config = dict(
    model='segmentation model',
    train_examples=195000,
    color_jitter=0.2,
    arch='unet',
    learning_rate=0.0016,
    beta1=0.9,
    lr_schedule='wsd_sqrt',
    weight_decay=0.3,
)
Rows from block 2 of a small segmentation model, named by matrix and row number. Rows with one number belong to one channel. Each number is 500 + 25 x the weight over its row's rms, rounded and kept within 0 to 999. All counts start at 0. Numbers have three digits each.
After each channel's rows are labels from the 100 images, of 14976, where the channel reaches its highest value: "peak on" is the class under the peak; "colour at peak" is the nearest of a few named colours to the mean colour under the peak. Only what is clearly more common there than usual is listed. The data: simulated stained blood smears. In brackets: how many of the 100.
# convs0: first 3x3 conv (model.enc.0.2.convs.0.weight, 64x64x3x3, each kernel summed), inputs 0-63
# convs1: second 3x3 conv (model.enc.0.2.convs.1.weight, 64x64x3x3, transposed, each kernel summed), outputs 0-63

convs0.48:468435499464495473507499513500499470445500478502503527497498493491505457462505495483457511428509424510494481529455484488490525501496490487491514495445503485507492514500496515511487529500521498
convs1.48:516513453501507506472486512510483517546484492497488482484508503502501555529495509531510461559480457512490497498555491515516468494442535552507508480500496518511546485518494508471548486516498523
peak on: large cell (100)
colour at peak: grey (78)

convs0.30:503473495469503488499507503510492493481526351498514496501480510508505496495504493502479490479484497498498493472503538476501499481488494510492497519482516507423518495498484497528517498499515493
convs1.30:519516527495518488477501492509511491517489573476475493521481497498517548492505520484507466470501495500505476482518470377487542515478506512495513482512471488512464506503498509512493508493488484
peak on: small cell (96)
colour at peak: pink (98)

convs0.47:510494506484504486484494483495497491486503395515499499490485491496515492485488509486522478490490495506505504549477486485521488498488521492496495501489507494365513511489499481506512487483506506
convs1.47:492497486496487507503523478502514502473504580508517511480493513506518497481518495517518508518543533508481490523521513449470526500506496483493531528533505491587448515492477504503484521536551488
peak on: platelet (76)
colour at peak: pink (85)

convs0.61:500466507513492519500502512488496482405452511484489485493489469496498496484504511500480499433490470466472433513515462493527479505502463497507478470480488496508523492498494519482489502461534533
convs1.61:465516529507494525510521516483493496508505420526538506520485476499504498486493491505519511559592506500510498520522516475513503510565523478502528474489529513485520531508502502488510497502467515
peak on: platelet (25)
colour at peak: pink (74)

convs0.16:478505491520492489486442479492474464449481490482502509492516507499480462446443498493488508453492475529500458495482490483466466494483503495482502504508512501499498467502477476410494498516491479
convs1.16:472493519476507492505515517492542541469474472503509479494442473498536537530544514506481512513522510469469516478526520511514583492535476524522478487526493501500514504514479504508544513531520490
peak on: small cell (99)
colour at peak: grey (94)

convs0.24:485507496521502514499511495500500488509495437483506482496502502511489493496496500513483485501422482509507482473483496449507492519501504508502505490513505504377530501482509504492497499450458528
convs1.24:525473496512477447491519495515491505470536570529516476510509518497510493494498514501499516471559529497486542490495532501488516497517474508458499540507510535536501507541501477492507510503573471
peak on: large cell (97)
colour at peak: grey (82)

convs0.25:499494489484503509488507475492517488481486421513510501499503497482507514492515508465494479494456485495502495444496513445507492488488485507492493492505496478383525498504508501519507497466450509
convs1.25:519523485471522476491492495482491516510518481540484488500521486535498518506514521530522472532582524487521531498544497433502512487474496511482485522511522525447486526490498513485504502471554526
peak on: platelet (78)
colour at peak: grey (42)

convs0.57:470511516471471479486436457490519468410464502513510487499484509489502494478514485495482499448490524513457551508504496518450502495524498453496509506542509501503497521505510490529502501507504497
convs1.57:538510490476504517501480498527471486522500503470492487504516492499483493483537506496490537505486487541484430522523501441523468473460501528435500485477479497480475464499526474502497493564490489
peak on: small cell (87)
colour at peak: pink (74)

convs0.4:501465486513502510508499510495506520446487496517506458449468502501489489478503511482460508478528451497466474525519527495518429502477483508507537496491513453511507533513475499486500508422522499
convs1.4:505502528542490499494484510465503506494517481498518499515473510473479547513494483489463538524541555499500477502493545504477517501537527475525552510487509522490535523515452495498512494564460532
peak on: platelet (81)
colour at peak: grey (69)

convs0.33:475493502512497477490514504493499512417491501482492493469473485487499467521534490444507483456502476488446494532524506493510446504469506503485537501468496456490502487522487501517495488444542492
convs1.33:498518529528503513517494490487489482523504494517527505502496506496496541508479478518469529579556510517508455549524544527500504512536513451510499490486505528500523526474485494498531519544487543
peak on: platelet (97)
colour at peak: grey (46)

convs0.58:504463492506509506500523515506485498419438491485477508429520482516492483486493464482510489436504450480473517505514487504511489501487498504508517496492505464495514511546492511500480491442524503
convs1.58:477542517485517518526501533481502477478497492522557506510488492467500525506464492521515535536566481531503477575518529514502550526555492492501492496507503527511496491464485490489499505522497509
peak on: small cell (55)
colour at peak: grey (33)

convs0.22:511473514483503511504487486492500485499536495508513510463523490507499431416503482504512520515546479507485464425448508498489507500461476495495511500439503504497496524497496520489493500463504503
convs1.22:470505483479514486491520500496511492472421556478505481483487514518483507498507504468532519457498491485479527544524465520480520501532526484522461512466492477459520457469505479484531502491481536
peak on: nucleus (86)
colour at peak: purple (95)

convs0.15:511513508476507483499498523492486513506500388509512508501504507500507483471519506535524495515501526501504518528471538493482497488467501501503514504478502520388491508497503479480494488491505480
convs1.15:488483495550485479483505489496521494411495584494466501485497495529506507491495495468474499440479486497489519514499466449490525519507515515490494540524495462516506490498486507503494502495533486
peak on: nucleus (100)
colour at peak: purple (93)

convs0.8:478472477449484496497514468495510508410397489492490520488500496493511484497463488472474504456491494511459530511511472516516518497473516497483506514499505505506521515508506513520499528487511480
convs1.8:522488514473492510506474514499471464521585502509478512507516485508486499472481522489465528503504533501516491576525487516486473505495478530496513486488511502500439494497489525457472473445507489
peak on: small cell (85)
colour at peak: grey (43)

convs0.0:494478506476513508498517452488519438408469502489518492507476486492495466471512501483483502448469499425494516482467503498487513522513527486505534502515494517508490527489517475513507469520511504
convs1.0:492491478511506508507514501496476455572509457476524531487553458459487466469492512534489490531472488506518496520508499471503499486453477511437477481510519509499525471493528495500460506498505474
peak on: small cell (79)
colour at peak: grey (54)

convs0.34:480503510501467491483519516506486432503494482495508502495480496480500457449511490518470510505426495531457522435454490480522503513436525488489533521502495506492515503463517498511492488493493490
convs1.34:507467504481473494497453474468503493485497565514475490497522506481499523503476517505540494464516475506524498545507490540483439480500492493489443515472514497485446496519478487514509550484494539
peak on: nucleus (67); large cell (30)
colour at peak: purple (80)

convs0.12:454446498498455489513515490509489460446512495489504522504465511490489444504490500515453509483512421464454501506481464494519506474506510494487489492501507487497500512438491511529505501523516506
convs1.12:495488491471522536513462461477508479566481481502524511528546471484505487484470515497491490555522503523525514537500510526470481518520471475498556475443488529520502506522495486503483495517465492
peak on: large cell (36)
colour at peak: grey (36)

convs0.13:475485510488509508500520492500483481448503361487507503488471498499489506504510497517490528447509490501484503507508523524484519497496480482505527488494490541446482520500494509511492499489514498
convs1.13:491504483483494490489518503512522505525507532494453486538528516509524519490496518482523527496491510507537511518514467411503522496513521533524486551498507458566508485498496488521505528554494470
peak on: small cell (94)
colour at peak: pink (78)

convs0.55:509519494488492473488500490496513493485516396509506533508492493507523496493494491502477479523457500493454494558520517464487492513464492461488523481512497454421504478500503511492495492500487507
convs1.55:501532505512521499506493510471474504508466567496485508465520519492501514497515520485526546467519490447543520529492487482503506528546503543496468533488506537493511539465477476486534501504553492
peak on: nucleus (100)
colour at peak: purple (98)

convs0.42:470477501485486480479485484495501474504528432491505506487499508479489497510501510488497462493466518456483483541489501401490482497498490484470517489530497505419507494473509506505505483483467499
convs1.42:491491517512496497526542479493501500548481542523503489500510475502508495502453487517492484551512466529503512524499502605509505533509507497544513504486487516557474495484492505486483521535517517
peak on: nucleus (78)
colour at peak: purple (65)

convs0.53:498485515466492505481488499504499488428518354501500504504494506491506503497510498516505511463489490496496500477514490482510523500507492481501500504496501494426504510501491503488499497503496492
convs1.53:469518478487508485477503494513518506518510593475458491499517505512503517497504508478518458512492495500509480499494522395504499508473535541488499516523489492518472490490473473500539501486495489
peak on: platelet (50)
colour at peak: pink (98)

convs0.62:514500491470489475493486472490507499480509392508501478509509506491502503499491493481496486477501503498483514514501498474502495511538501518492491488494483501368509494496491492516499511478503509
convs1.62:497511490545508514505505506499498477515477565505503511472492488507527502488494510524500500519526494497520473530511502416494516535457479509472507525507504513568454508466496497456529499524542490
peak on: platelet (74)
colour at peak: pink (89)

convs0.36:515512514479509481482495490494481497455497395512511484496512493500498500496501509513513496467498492466530518528475523484506486487513507503495479487492505505381499475485485508507504492477522503
convs1.36:506515478511498507492511479510535487511511551489488494493498510491527522487486501490500489517545508499501473535507501375466524510507508500511539525519498494558466521492482500480514505513500472
peak on: platelet (52)
colour at peak: pink (90)

convs0.43:485413485491509506503483495503486486410473485464484505461489496499493498495495523490505483466515512488457504472507500511516527522450481498503528506465520462501501483488489522511501507450512467
convs1.43:533486502493500490491488487492499498485483492521500542509481492496485493485483498523494530524540511511529458546540546504470472454542490554470488502468509531558476540477518469481485485519512462
peak on: small cell (84)
colour at peak: grey (40)

convs0.19:522492527468483526493477452493521439496495506529519487506502505507504449444484531500538494486470522540525532460439472474483516503523489495499508517485495496485517527482500495488505526443491517
convs1.19:477498489497511506501469485500486501463491582475513497471487500518495529517483496512470532512512468476466448532509532584510500500462494489509470489484497496492499479497489507495526506534448529
peak on: nucleus (56); large cell (44)
colour at peak: purple (62); grey (32)

convs0.29:480490509518498523493510503500507508505496431510498494504500501478490486479509489499496484505435491504508485481517509446496496505497498483496509490503497506364514505497507493506496505461459525
convs1.29:505482501532493482470478475513465515428531566517516497483489516508500485492508526512518515495536493486503525525490516467495514526495519508461490557538479540519520508507511524493518492496571506
peak on: large cell (93)
colour at peak: grey (64)

convs0.3:521485509438506489510521439495524474424495491502513522519487503498509473464479504487480504459507498413501516456480486502497516515477487493519506491478491505503507532519501480553487499500515504
convs1.3:489480468525477513484452474496464469561522499490503518479555468479496511492475495508518494531486509508482470580501511507486496475458510499468533498495519484525508477491493534479508518465539495
peak on: small cell (61); large cell (38)
colour at peak: grey (49)

convs0.23:518498505486473487473500476497519503399538506463494468514493501485504472530485518498505462423489506484489495557486540507525523492521460525503505481481496490510518500476502516475508491496487499
convs1.23:523495502481516501529507534480473503492531469537485513466501502503509498492475506515543553502496495474470493505516479492505514540457485492471493487498518529443494520541521515486493518405523490
peak on: small cell (89)
colour at peak: pink (79)